A small text-conditioned image diffusion model, trained from scratch: layers 12, 3900 steps.
Rows from block 2 of the denoiser, named by matrix and row number. Rows with one number belong to one attention dimension. Each number is 500 + 50 x the weight over its row's rms, rounded and kept within 0 to 999. All counts start at 0. Numbers have three digits each. After the name is the row's rms in percent of the matrix's.
# q: attention query, key and value (stacked) (model.blocks.2.attn.qkv.weight, 480x160, the q third), inputs 80-159
# k: attention query, key and value (stacked) (model.blocks.2.attn.qkv.weight, 480x160, the k third), inputs 80-159
q.39 088:581499462536524546526504504476461442481544474447381443569532519474523468446539413508499568456523582481489527489507415506491595480561402440434466512542531564559599484531490425486538498474512431545556539435498515474451409491496450562521515503
q.40 107:538480464480443473496407521579481486519424463484453426485464558384595479504564443530532546464506564413519629475478433465570514534506446438509483559469507464499502491551522418473484444421609471577529440509487488528449506541509454454534502426
q.41 080:455495454511453498490529442592457486444525504600533531468582432375581458438486508446453519502480586517558514559501458530402461501616460538409450530516437461529424515486444511525564507423497523494459442488458438513550568510428470516473463494
q.42 097:535491472485379537490504517499484461450473464491502415462529469440468401458494494496507598526527578481550499493423371472513522469522469536404537507534451399582557488465489414527542474442498557507605429448456526498464509537537518455514413461
q.43 075:501524548489559498518575505440477512480444453422551510543455483504451500494566515425441467533501550444463392472539549498469561423473511505511488442499488527444537486543560599449468505459411449454421523582517497507538504471522435580487561575
q.44 089:492519502441598439520571514538566553471562464504554510488464445449503542515446501471539450454560493501458482547480561472543533452468530500518560507516482563532486517600534544586477529526438542425453533619506566532607484545484536507466476542
q.45 097:475517525515628463456518533505528568492506553467478477551509401602513571570403514408532397483447490481528397575508605458560478501466484569502501473458492531585454541476567587504546520577457525452424500546503566375504525508522460518455563496
q.46 142:544545526504582511532576554453480532572581574492549603507433463612443644506539540535509419517469444499460471542523623531513484526426542478541526449518505498454395512508515623494422498522526478492461559531518545429557419430516549575455531481
q.47 087:435509465434658488528524462497546536524520456581549541432404572532465555520584505522522421547566428522394472571504572535491449483422507487519458536397501493501448481486405520560488465506454557440391537515554551549587591450452532587567539560
q.48 113:390447498531576395530484545490533526522490456537598552530516498576487611558439522473499436543453473480468522571487431603513523418513563405494457550450487505525442546430479498478537512522463478474465583615504520496549548477449527484511485652
q.49 094:469513572442558477462554569473542523504563543512467541507471415605509585534568499527475314424498463510438513669533610524478522501498514516503522523484506599408483494407521524560425566572437486506404533534553498404513461518455418559375486597
q.50 101:508575596453509511447591504513535503589457524446580539548537510554570587500474487508461431368528415493462523603600522579442523537437563473506521503487499572486480507494465519566413498556414535453437518525535535530487543432555498564450501647
q.51 102:587565493515539585456568554414510516533470557494384491562495499517481469388533458525517435423522484490439462472572589477506465565435465549556508457567485476439568445516510517455420561511492505487503572493545484504540489473587530567456553448
q.52 079:402467534537436485563462533445452530613459476578527500475502363475502556513364459521482562526425503436484548563579539474512460447489501426521563495506530584516533524460512493512504456491512445432567526490479431461515467552561478502457522529
q.53 108:608539496379384504477535468566486469486545466486421484428595567384555392471500485464556549431536561476514484438586540445428513499509531579456507458494495445550551446558499466449564525558477504522531397517467546562487498539644524502547482495
q.54 099:477468576541452509569513525394523527536496539502471421543547502591450493453470487509580497440398500503539551521576471510521501569500474448468546494510568478506447430402541476497504415498545435597535507441501460437433380512578458503435491426
q.55 112:530529461531546484587554570473481517514543524664642526575524457544469560531512473454505485560455484484492478519496466576577559443504437415493450515452581486473450499522494567535464480431513537427466583580573493477608551495466550514451521507
q.56 133:484486493489381552533467517522499484442451491489460482463467524410592424423555447514435655503420574499552544434469417466462492504554487461467511530503453490550551502531460416519544505460542530567555427448479539585469437531497521434583470464
q.57 104:535495502452490540507476489414517541484473459555461545498506555446484432511517498486544522514553511548512451459399405519476536473499513473510456452467465444541541536608615563487517472445454555416549433500512540462571605421500558509558463527
q.58 100:425444416513503506460444449603499507577515446483451452448503510355564480497500497484519681525507549501512458478445409482497500435600459484434510537540502431548429512514482428470539466447536486522548438427464582563462523512527507465579484495
q.59 114:467458455518457516466456429587486438469502491458449453410520506383553432462484429440419570531518576470546553422488508423494486521552477540522563454497447463591513460486505414439505480485534455606553400445405484541395480601579528403575485453
q.60 108:533536553496434536386534452407486456522425496439369506440464524450517438480427464444459452463555442552464566424527540430468487508547473635516532410580526446478562485482477533489446479519417496479507349521508446521516478457536491492468494475
q.61 111:479433537502417495426482451466461445443502422466531399401485575365559443427491448528468645523541560491543530489464533433451527494560504540477583477500407464520484461559470421519522475485513530579571375460475516576453472476606526427553501499
q.62 103:534500517629482459511472536503467549641445547474446441563485453539529405421422479609503429464479465571448488454612530558559426508417453516533490419575537506452614491443505464436476508488535432462499535534439451515431513466537477553465474508
q.63 115:504413455505420478491457473541497497432473424471460430451554517430493414503502454459493599477511555489577579476401423475497520436548553451504458512495480490550525489545494408511537499456564480548557421460460478596440527520560449424603482462
q.64 090:551480524472493546424527572465546519524423584489450455396454536424549504430519382511566575479592506535392621479407458476446510520498451534501546484555528503509490494543523520494449531470508532539520417448516495566473464444468541517530586483
q.65 107:519521558450482467442479451544500411455477428505481499511506478521518443480475623531493370465461511416475448541491531522453517502434487572573475448520523422510600580562565539456518534513553458489445450499395520493551501436562466560585412603
q.66 092:514555447548451501574512501504472484491456497579511444509490498544444431490501523499561561472550526431535433440456411500519505564496379509441482484461454614498689505512531543568539555545477492500504522464520508567520575529459521524514547395
q.67 073:444524500462587461422550454426526488536492445548521585505477522486513527509543620514557509510450561411563497559462475526481563443501523604486493493450561487508468522541537493524537524448494484350429460517457524553467470473533522501581475570
q.68 094:441508519476404551539459485545452575475488524447449493464497506471569448364529408554432575495501629426574555439555482450412495415498478495514552518529465438491564467560517453472504497447512427519471435465457498511424451419507499502539443458
q.69 076:499489478455446442563627586569488487453500571436487545583486473560473426483475502533530419464392572480470559473620485579457484515498448466431400496508479546512514468529520532498527575539556375576451478492435494492417465469471540482430560498
q.70 092:512467428494465555493429538505442470414468502475509487502483493329580507384459458475522550460482529460629449479518448532499443498460483488453479505467563424528558369531481445503477540483508541595536584455422498546498486464547554459495520432
q.71 096:474469447482550439520506426536554481472587488493532497524430505419444395475499561499559607546448574501547415590428428441470598494512481516520483526414476435504584479513595571477568482445570539455538458476515539498479425495446508448594456527
q.72 109:546443488510477462509394440525449440464456476506484440476557551420517439427535450506555647534461509523544561492488401514446524545496444482507493485547469455537556515488528439529473520507555480595590513426414439483421508534479491434579502490
q.73 132:558482460472424452448458474595513430486527492508340467361480496351487419412577491592526688511517499517459449437507456509498566506501495514470491467529526463504524532580531512480539562526500484484508414497493532524539559548423462500569550454
q.74 095:510506515492459514456465469555554469413547478467493439450522531357498547492535406491473684528552519570492500509485467489426524472504544533529490498425504473479505527594508430465485489401587531392516355443485523554544570510494512486552460475
q.75 117:444558517466552455508484504684508510548541479493551568458449377550490565632475553479393390433506423519448468490598486495539526516476539476537515499425479506514486560514429512536505533542491469483516610496499506457565547568528507565451489638
q.76 089:399510442568538538493427576464480500490538538581446555511481537524425510486507396522523515465496492491542500397513561521578518493544455518484424525562606560467478409473452522559462541498516479481436593494481590460507499488536561427463533465
q.77 107:600484440475460508463439525506514410446516535527410447446508589385510433405557406555521678533526541482479518426446506457433524511547567417490494478557468386534574451577577514494545489541531485502508411500440499549445568482448510454599568417
q.78 125:510491536476442532511444505615428541688505458479425443493519481472513458471569430483597503492523490604476461442416451482559493455559447463497555523458516449534609542586512484432537575506455470432521465466477464501442571494540468528562522497
q.79 098:477466486494521426496533411449594543487497514462566552621507517548492552550496494497409334443438458478560533598522467560508454514476557551557599555485496457515457512407532479437469450513539440526467576570448515485482407501576474505487456655
q.80 107:429492451537471521624494516587548472411431526497511450473445494530596403469538403554434627558470532459463526517482384480495492440500510430443449525498453475453504563447505461514540621456538486484506409501542635547498477439527528504648494559
q.81 119:486478434463549557553479547533530548454507534457570506521465520538561490468507491459456437635472451476418439556469507455435434482519519412524496529466527490393476480491544506538435542420530503460439547591542512504569616529485456525506458580
q.82 078:518398479427557475538558524472424485530518465509434446507481525461441507511608426535406489398471466498502524411458531512531524541545543459553461572424537535460531483522551468490492526476566401598530566486523455493514447509495528540511417497
q.83 114:522498553499548497510524544445488567619490503471504520529464527596451597554528554439567323468564449532436437513508558500496486517400517498464580485484535470518510505484554515504513418531511500501481601481574433422589455556478576563377484459
q.84 100:566504514389546475438464518449527479534579527483495474500535536546387577519464525454532367462571435520491506472442573489546452526487504507565555511540517502508480423482518495526479459494491490484440545569496470470525577514485521501348556495
q.85 084:455578489465530430569548427455564468526482490429531512504530497435522447447455492432433420471479528501496476482398557473397544461511563536457409472450533474576507492475453504571517579629477521486402490579519514507552603461406555509466580496
q.86 096:424513548510563456530587432430516513589455537505533521480467440597591482436486428540543455475433508515462393503501484510497579463566537484512517486468468437423454597457505532505523536477438507426503535546568521525529528408451485595536459572
q.87 092:440528461502410541495478464567419458501371504471471534485490544392560420426493450486530707474364515505575513535556434478449574470493478523504499466518462502540583521513537515483518481474571494508548404521465565531472397518544537497556492481
q.88 108:524454475518531518458521587498500558533559492427512513576468514544518620586516468475508329586541473510422431535483593449540481509500487431560612539468516505424461521516529588521443521471441515469457562564530458447560582512457530584396437464
q.89 106:588462553473543475396508495447417582577533527540492471502502491483399596577492575439548323494578464523502478457498609501501532550486475551478561472529510493532502398493480528429475487495559436547550610457489527438531504507563473459383444429
q.90 096:504519536529551496454438446555539502597492555586579528461438535539491520479566542417511498528526433541407429445495512530540466452541460524508548499511542496490431481485466487455518481555462496413495443531559472487539629473382506468543500621
q.91 101:429485509452526497573581483444572435522469442495575516477471503499555459453506453492482546518516507560436445485457486452523536461505485508499406495498476496468507563477509464537461488536448551363487457462542576522507516451501536563534467577
q.92 071:493527437513472535519459548491437491491461483476422401495513487473436525468454496548470451461430483483490458434562490511514426489475407458579475509562571508541468511478514570506483508493536396600514525413596494478417395534571540520468470483
q.93 094:542430455456497519545489554464457540513554495476545525528472551517541529540546456500587545450417435569452463449521429548539507536495476459518481580555501517480464448463572578458448494410565414601516558512456473454395447568549491431447385450
q.94 112:521519539529458488494432449645501465595499543467464526477522513450530466387489476452556565526379553460510462450566458518456472439537451548448423475613536452539561517446528483446534532504528483512571445467474509582487572522495488528523518536
q.95 089:416530544542530506504594447415462517629502459536512608579498535453451537485439562444609499436516463606481428468513542448518492545428530512482502391552474511513434491440441498514460412525478520443539506452489512549450536548512448533488441534
q.96 087:556464521542542497499599535392447515446528472514537499526521607566466544507467588544587415519434459572499449557421521447582461524493533513566486484510473482551422542502495531559521474452480611464438468552571474468568473426471531549510576546
q.97 078:496528444542468458457453486573592515415438497535501503485470534469563522573573527473513507489590514537537525438514464507474539416524490507486475591522459570532457511546476465524572545452444458523516525401569451479580437536455459416536429538
q.98 102:576445536486514559490490516463517538531497512498557468521612570546420497456414475476583488589528525564421476542459502496496494433562538507435432572536462536502416470496499545501503480444513488476469529551444537512530546415468517468535546516
q.99 099:455433529500483525563489412601450500468459443552508453491501486378433427400569533572448497566484510507532543509521477485480502501481478501475537497498481512530481575522404473531495529411511453529507547479523448511424497555445512542458475450
q.100 099:495433531453514480561524468334490440540546465465507557482456454610413593512554479525569396513527447524447471530482511500562463531482521508550471520521588487452441524449521594476484482505460530421525577588529492462589559511388569557490488544
q.101 107:504493456524403480470420508596449539526465496487438441455463504433544438539489486442444563530439542454562577526458450454466450426601457523474443522478506551572530580552489426487546506462566421610605521463380422499531522468558446481527465456
q.102 135:505571536502549492496571563348511507521494510513558521554440492597446547577451519493532438445478437497419446586453592510540439499409539504552488530471466532457470509476546596473508491536494524459414493542551553435530500437513556515463495557
q.103 108:474462420507434536571448588631535471499490495484442486486454503473574462460552439517455589490482553502580546446516444495420566441489454525507576521488441440514525475542502494387487519460591418530551541504459523572418463519580466452500485500
q.104 095:372544519402535500459555479415537488564493437539481548565503435448583577489471463436458412474462412494484464473514493532496491518440533503501589517569459555482546533487497541470466494582474529473430423513549537490428549475621535541566441564
q.105 102:478547514484501513538578507383521475405489486580560555515481473533536472561497517534523389494487515499475481585529578552454479491451491529535522477517441477413561439454432552581482462599452584449420489492528561418575490470424495535450541584
q.106 145:532521549513579575537588482413523546566548501506526549549460547596457456512482506528534376487526430547454443524471596555578478521534576523639494473462493562427557508459553602478418518526455533413449562551550507440528487462532507560490536584
q.107 090:447421474497435515486428506620485468631422516517482458495500424498553452494468539545548528534487499494465504438493483530501484506473466535520456536533422451495577398546361507488561488481498499535585532467424480494478537489513437497616496474
q.108 091:496524458593439444498507546512538473482529628527517571522481485431633443498460538425557560554545581540508501480520501526557569511519508461485538601495486511543548503506554545417440446605588475540492534560471518506465486495499491457552460550
q.109 082:464453515494461458482486471446324542510519511539514455417437522458419531502478531512593453606460468522464493489404507442429506440492531454534494547494494544445488482450583508571462408474456603489461531563509599463532472530476548423442465494
q.110 137:509475458531457484516458449611480453441445454529455468504515428388555443454547490509519557497496530459540590474553426485439538463523453470483485522540486445544516486519435476414533527485600429602537563484465466567439478524476452461541484446
q.111 094:515572531546544476451527534443512512526469485457513569549488458665412532464433418504487341445562446521474422565536553441502494528509579488477502478469571527436600503457453581503464517535523514459442493566537557443505564397461580475461507487
q.112 094:506499463506430453481480572460473553575510544433436469535558536509547438482469523491487521455468531388642536455499430467499452480510452513440497539466477504572597475461531480383465546415508421584476448555533555530476439472577410461505449478
q.113 088:458556518502600482426581528481578545495542474566505518442453421519485476542530590568518461510485449459468496515551513513468486556394468539559510486478430577455454581522415481653497452542459502462457483529471536416583542456471531554451550536
q.114 097:492548558570442492539531513434367437520474574488490491475429478578449456481426613507575520548429585393535526452515551517533502422384533498503446527504598566522532446611555427517572588509539414542480497464437559502479477472511505555474536517
q.115 117:527498565519589564503561527518527549497522522563552509535446568504503540501537522472469497575544430502421431520541581545538434454413569416583522472472529530417437484561423566622477452533481543444509504464568488510510538507490563559433603534
q.116 097:511562528557465511427527484479486536469505490424537419497402504527524509518491552393519458516438422464481570489523500577454457604512532480442499483493541439535475476575475510523481513519524460460499464544406469489560605518512510478521552514
q.117 084:533512573539451465485557435430477594601542541488490494549541585546484452529536598471492511472427469511504442486473588466581579487414524533558437539557494453550548540528530562519445446588449521478475562468476616442466514491432570491448483542
q.118 103:474522431494460555496521462443568442503461429524394452576554543439541485467521488527393540564505504470559505469511450552468544497494505509584536514567496428526560557552522485470477513501547468524559447494452583550493513459543531534511482497
k.39 118:608425475542515625580509539500514499533507489513536493507446464525498453493439514445532488425443490544554456449427561520552541521442424590507374516479583562441587503465471505558518569499480507424430546502477449460568545538476639516496427507
k.40 104:452527619439468555529537476477517501570436498407527500469467422509470512521493587532509507469480511493455440517532548535538498522440558639516499474477485479507653487605484559575531556520434482415454509480431519474535545445479476522544484588
k.41 095:413473564458478529489555491438513529431573493508438439491518498456449545501455617488488498489601459480481595404523568449457477559530509496494531439530440523606480479551396535497573491521525500530533531467510527503415430496515517538412573608
k.42 104:508476530510435485592510547554517497443522416507569572374509466550551431482552549525539517487432573521497505454481463545569521458515473502480461507454545413485573581535507542522586551522467491491499480501510436473515595445373535526518411506
k.43 089:513416465590546480591481576423499504484575458559469551527572603553499492465494553528574506479400502451515466499464531433501509447573467420547458556419486546392531464468564504436484457456511516429537474436477387443557482537517527470430469405
k.44 093:456476467421468461489464436461489398487480550533541527476527634504470500493575471472512506543547559463497449430454463433480478516493480435455525533501455596564457536441471398465464424428541502528552454496433512492480426531613556499459501492
k.45 093:507476474475511481515532451423502522425480574612425496554435451558583578543471577544450465555491496494442486555479450488483534568470499443472479468432555625574371531449450534423526548453544502503545505585450491496495453535547576514434462452
k.46 099:492536430448525451478541512541446555453553562569426529618461578589509577539551540444501414558522532554480491554543481516488426562497462409476546495537453523523445472465519481516372477480527509482550527577482515514502364556614503568421495431
k.47 104:455459441509530460517481485549401471530432515553457448481550661467540502500523506523487515511510529481518500479461472407466454519523420391503535544526484540524463437451540390453481438424578530496564520501528504572449429564581512465500429467
k.48 100:543474537569479529494594565475560480553500454546508466550459436625445408562423544448519455483518474415468454482501598526512518480498501546505462439449543515502445531574462472499557595450451521430513417493492546406526567432523582561498515526
k.49 086:512467527438501468480524509525545499391422475482451483491443493540524485529540565459431444472550468436451603496468511582486470511394534543504502416488496549585325412457470535555518421566544511525476504477475572472505448580423528397426517491
k.50 083:496524521541535518472551626486525527524507527534485561575441459579529456561468526577447385448513469528499531574487541514564503598535484441451533525498565450449424392494589462473422605555461517491471544516551486454518521478521501519519509489
k.51 104:527515507491545520445554514456447589497522572510530524562483578521446646447541508475567490496552451567486539509488447525590432584478602475556545489540515473474454485455551552490445451503573474560433525466643505533549398459544473497433536478
k.52 081:491517453511468464478515456477538408506416498360472439499525466441500501516514492506499434473476482535454551374503493490476538480487523535514560540604498486533451582545465481453537459511487417429452482562551612524447556459435535519539460606
k.53 087:508637456385475521426519418549453599565526440482454493458585522433529500515570380489653540402482524560466496477421478443535451550442517533491591390526481451577461540516482456522539479514531464485556524514430567526505493455527452416416537430
k.54 116:467560505439480404486576433420518443431449491456463580541529458508480542441499481495446485404505534501562533545543453556442475466449594565525524456503449491530472484456495509432540462604587482572464434517503568542459405383527486517557579576
k.55 101:504442534451468532454534504523544516483401473528447514475519473475447432471448523485562505530559484444466570506443436493490558476533549512459448413526547600486402463650559452520540474474491518531599473540448480472408480525488518468507493442
k.56 107:467562510560477454543475494436453444488450535505455497474518475487544472479591457602422552432546486515530480433512555481446480568543479468511490579583444451506645536501483505467481564534461562495526437566573523590441593402407455536509526568
k.57 113:514503464470470610507559491396447570494450496530535488465509580565555442532477520498554512505523475550482487400449591450573488544585453423477492521454530464483601486593548519512454526441483536510580555480488404510592524461501577483469483373
k.58 110:450459501533373532534494537632505524524501446506471432479483417490517384510443514495557628529506496581445451493501481501465578424553458491474466487495500551582577482562539417497542517452476496502595481521423459549460652511470550508535430474
k.59 105:548550478502487490509513460595478426518499560499427488456497534400535440446534399500497539417477581516526538497517483469453473491530567493551524527551496533484662574380419456475572523466548472501499468512515523562439539465488454478475452479
k.60 098:528550440552494603490508554396493493492577551541524493548522534539519541445549422476562471415422529554440515489546484464538447588480478426569543539526511496510512463434474554572432476503497524481469487464541430566464491520481560538543431455
k.61 101:469510566463467476490585527421499422497534471565516560411528450547501539540492429491550614454406519521547538561471433469473504529495468539438544560550454395544666518508602514572496495475489536482536472584575528516501558479399498550547481593
k.62 100:574554495512496476466422468543510526581525446443531536573422518511476469424497502485543528491508433566498445520460424526545528503530529530569430481586510494584441525443548497392558485492572433424455557497469480576534492407520482502505483530
k.63 091:514483484551417435522470501534531440477450535482507543480500458510555428500485490470453612507491505465492471425504416525457594401520575564500440535484510511442605551525499497572594511523539580365505437546554532566430637485447511516547516500
k.64 102:470516510568453539494485489491557481553435463444529541445496498444501504466497547500465535567521606509481477495410431476520534510512502478534522547439496485543613556505494528536402458405530518486525528490504526509474532505501565540614513473
k.65 092:530526543481519513530445593527463470504550477468519586535533517507566444456473418488553516458571503433449496557609530562500533601486444448484534463473513549498479524455497500447483408572441412568468517445467389532482518519503492471479484471
k.66 101:551513571432553510523477494469541390534588535528501457565494534502512440503445480493525487501577545500428583429470526553441471482462467630574531523536480522496474575562535506582472447548487500506431578524555550458582475446557489462461441440
k.67 093:530552490435561413551440485450547523472487484504545504478465532460506560416566455523538536490549458450427523482509479533566612560475587444529503567550404427574443517518512607449456481476617506466545440514557511500513506427500494525470495465
k.68 108:524499519495399555554545520530399483434491564413461487419531514481484415454649457537497466527506594565552538443500478521482507528443427531422577528448504498528600575541460455484606520528474446531515505549446464542537559454515480398510471485
k.69 106:444459432534483542465557533553392399457507548511494487528478523430479391457581466565487455559515570474565603504542492497494429535427458511428575532431500588546439520492547537473557560521527489522436571576522452543572531571495473395412536475
k.70 095:506521591584446509476561462525499513478545505488452474479563487484493474417464482501536435458446431376468576430522495533452520521487453495480534539517499510504543474530588520599556502523546505547498484444507463431560544534575533395518512340
k.71 087:433467488467539491480454429489601455497476502575556477440528538451543482406525486443525514523511601467549452510505556542547511507462559566522453505538575501573533451546416470460528486484561476417483539456533481498478547453509522526464461427
k.72 101:497460525550479522569545436559418444498476525530455415464580571489573441417522521432568543510492444492537494328509504455425468569498442470550524541434497575518637436505552406541491489505547471461566550512465524446588523515487482439542506427
k.73 113:432552588403417447514394473600613482457468406529458475410518490436479364492450511539571531521508505524515501443450460535482551439540449565618456475447513463526555603481502415557515459446456516536505436485537555495496548466439461464553441506
k.74 102:594536470430428409495510488554587533500452517581545508452546544471543542455458512571570585541456464473484504451384539481449564494620465536583471503509446514484554534515488498496497494489498446436569430438478545483460515489465478465499500448
k.75 116:509512506567618470536441495633531507538500513526500559515419493505480541549561536508470497504475460516462544544582468514494415528457498487530527481484515554491360559437455487467467577596532436548481563471496533498485533576474548537418503563
k.76 091:549446466490475580518497554478406569469529502502460439534535508522455488530571536557573493498541495539491506491555482528477434389465508438548649515579450428472428537497479508497505463484485586618486502495536542619491437464533472533524494479
k.77 085:478505500506467494494427536503548498510495461510525535444493551459520431507456505451560563517438476522527546467480510465460477539504490514571580560490543475479646471485555405554503524382423489490610408501493642443436515478470509441555480427
k.78 113:502497506555453490537442503539477574717448479470468477466521519496512418458485543428608513474512521614457468356487504509481550475498433546457426483486503519531552475529509468495519508503543455499509510510463527571482562478546493497525435411
k.79 095:537490437567505592457518523438407537485459646429379450531428490548511476496523436499489467460557515526455514572494428453535480552443474454414513473507519566462498518513467502358527538456524472535473571514582473585499514578508565493430588503
k.80 104:419459443459463510492513472477481455476479574496485458374485420436444523555552502428515558650527557451501447504438387542502549474610507516436523571466552503534478455563562529585482521459450464551568453515447410539503527536371508456557494528
k.81 096:504536582504584481457499477556507465506526506502485458529497449543439481484537470466430473489500455476445546491544655447394489470546510602530415406390471547456414534519491478470533437618460532462398526492570501523507537593496474408470572478
k.82 086:498541454509544548468514498475537477495472480579528481483545552510494470462420573550484618524494574439524574440538472573546439510382470451609570486420546480425543507509505544473540429484430567536546441495435459546543508408544524537507535507
k.83 109:502597520507499411472589468486498497549495493494547503633456553553553490432470594502491427459576431493436516476574539458390464556401479506468507463530536516490491501528467454370511461616404539475494488480457623494535491486540477481420568470
k.84 101:473536534550510415472468448514528453480513470503557560551511543586512538443437480440444417491397468450473480498495561514423388542412589509517407461522582441424359516523512497493536457557477530519424555511477465457448590535589517505371454475
k.85 092:499476550482531485530558510477579511441482497451430512526548516591543501597534537396457511498426485555445505527502467526486536545511504545577506414449495511465415569568497525435510513504443560371495453527469535542444523439513525594446398450
k.86 085:508579541513498515497519646428458544633432473412484531589537481448512547479456444451550546488530498563395433484474591516478559591425498506470435478461459502484439527552479519503466440526476451453432518452521461486498471545502544494451515473
k.87 101:458550476441466526493456492489464530500486534493475490455571499399533610503531454494580591499484526492512414475411429432524577501585456504527521485465436402487613461508540514565482548420591522491529489533520521598528493501367538488584468498
k.88 099:516581518428522445443502454542526459548457486480512544560449474464488482503440459457450418487435496401433592467488531488418367514401527515480519467401455565507431544495538485434481459664405518513431612433504561404504487494525485531440547449
k.89 110:561556533564477435443488476518533551507518493551572506603526531556555400478488563609446429435520420490488580482533512518472399549361534404434523426492564488444471476448411493428493440600484502524464565478495582460470439469562527483419449443
k.90 104:514558445465444495498415412559537497597481491457444559449514424484536558442565513419572473586629485533492448520422531449440550472508455550523419470481521587567496579535407431530590516469526470416455504470495432526462535602489474434535505468
k.91 104:428518534435466513453469488411538544554447454449557562470474497511532605553446539451587548514561495496469401541411512452553466545477545539495406440474526564531524444553516521522544497506439544397458406543497464494453446501519503502538515539
k.92 105:606513446520528445441456528462364435515528456583482467544576634516582540410406501534469511536545496487538632438462390510543534477490496382488567544497428490484478561433402565544540534464505496524505505475519535540406454500497490528539552443
k.93 085:541543489588527463549523610438486527571485526470508445564513571539492489433526485434372489497514496503469523372525519539487505536589417409554503536537486500509648458467486496494547499442573408441505488457541556531475501476490488481518410477
k.94 116:414496526519520467536462469640443528639502489492472551422413519467454484505482494469549534569509557553515415456551425491550599438535432497491442525516458455570548509557459500496520615415577433566535496527502368656497539434424430509531418505
k.95 094:560559498607443540493453577401541514591485566492470570579466564533579487480433554414528515412405442549464436453452533491564506591485464477579475500520469515519580510466515513408427509511487449466414448471463522535503487505584542543458513490
k.96 106:482501500489535405576521504416489514461628489540529531512415531449448576506507525555509491400475498479461428472426484488561518557544484428516517452426459539449412512515541591512483478505460545478546464465495450491535580453412522510502588504
k.97 092:494381567405541475467492456543547467484514518516520483479431433440555478442541496562523510600523535485500505524512489517504532527557584549515584502450498451462512562518476501529509499396509437553585556514520464528460428497448425416461473503
k.98 106:397404485531520445511505426483536481516513458495458426490454549398443520482506518530440479517537461489485401449497503533502585478537516441428495508440496493478453558484470484570465526428515506516620532495412425582429521580431495423604542511
k.99 115:487448561435563490498454453560464469441502486515470429499525505435468449493468514502530533665482576508564486517535525457454475514521529516516569520502489526509556475600433399481559491464381505536556531442533466572482517521382468439526392511
k.100 088:524496505536513491534539460505514474493588554548494459499554535469535587497454589533495470519542417488490454499490452456508547481613519446497428498415520485494463432420536633464428423465533413490547504482567425556523441531415449469543596495
k.101 130:514456430434434431470416444591531477477519471495416443521492449420523446443487517474530485532482560515587494517523439470451455480529594542433555483523514531540583483530453394471526462449529383595497504475476488571462494526517452379506579511
k.102 127:511502507530561471582499578437521543566579584518582522506519570538440589586507456508455455379523445491492489552486503523489575577486526477473510532498473489527383486451553602572415535512450471483475486521467495499500444495473528572474570507
k.103 109:476506456421499471474415460581515487549492501447497415485443515509507513546437395501463548612522581412551517532470513438509510454541543575530449541591576416469453467508447434469486469491537483654514497485473567493459489533533475405495462504
k.104 103:486609518487500498568544492440554496539419476488567484512487594626528608508532459457516464468459481552501468419461452534522581560544493480534443481550374573554558573490479595512481556508489525461490484547478548436496556371502586563491514538
k.105 108:550484585545545432551604480477486497427472596590455524522466553523434492566538512469449455460509474499479480457481566499515470535575537440509517396512503569486412468479551593586514425486511524505562553628554432496554464454491549495505538539
k.106 098:507587486516478479549441458485523579533527497574508510555447541560528537561572532493485465425553427561418479463401484532588489550612411439553449554432572470480457560485502620486415582529491488517560512433490463498445586499496502541545497478
k.107 112:549526510446448495513446480586498528610541448421498523487494361429566447436538489487544520486606583507537518448548469553467526468554475587479438499565536524558602512584445435435555411525421420505479550443501502496518567525514489449570463503
k.108 084:470456489481490492475404494525493524563568478467483547540591488392646541588543476521526494496471424505510508536490512422475496480459518535628494512449432511455473465493474381409476584478520512455462561520579479489493543502447534427576495500
k.109 085:530457522513452467491431490493462513513485441540490604489538512374435404475481527587448481512591446526424475407466520537559495457473507453532596478476523485488352515529551549555516499464510526472475477435426473562467526558429440604530508503
k.110 160:471446477443451542503470425573443454446494486455492459486472471435565433484545452478483523606461565493568552476591486436465430467463501567500558493579480517505620418520444399478536432491489478583541538502490539504486478460520496387491410443
k.111 082:459597497546475488564532556506521533536501565509470532488479520578558482532495504527485456416440500485485463523624552521443478555551469457556505590496578476559465466495485514473483470548461452492514589488453450510584550429464575465477512544
k.112 108:518540479498497450465439506461529524588511500483496519429449505453514496521587506407521469464561503488550551445463482499419427432463459488511484506593474522564530499458464440589647480605508466497524524428545485525604445504562494507536521616
k.113 095:503527457433530516511526533467510535511488555506542531535537531518539493477444465500636532494385482515428450469516517539514546523508483448442558565444537454463481483494597449471407571371573453537534533516368539427483560439469480484438514489
k.114 091:437421578610501475540460466518536494596510568575425504587426450463516469424578511527431447443477543544596570480513423435472443539537536541465513551473465515540516487497557460499543498506551432499565584544531500563523519450527550447508437459
k.115 098:394449484440456550598591514496467541405439517482490544520569577522458479515450534475602523466407404550563482566469509490584488547508545392478543545441445449452465471500471583439384534517504422459464566554474581501497463479507462520481549465
k.116 078:512527553399555547540492541492508455500465519475461501456486617474442543510460540447548528560506602419511534528561505470595492561507581491545627498499447470503467503482512520508477458490464520600496486459491527495527480546439502565522578445
k.117 093:460539510399549583480544546482379479443516487596510444502565493455489481465539532519505466409478536498444559511494498479550555579500544508478549492466538558556523466516583509576543491463442467481491506496437478444546449644577461441451447481
k.118 110:491583462486544484385402436492513520547507461468475481451467459553498520522520538501485539592588556502473475463603515489371479467485447424513431435603499501448522517478524556518538465588489588467508500532553394518559519648558458530513513551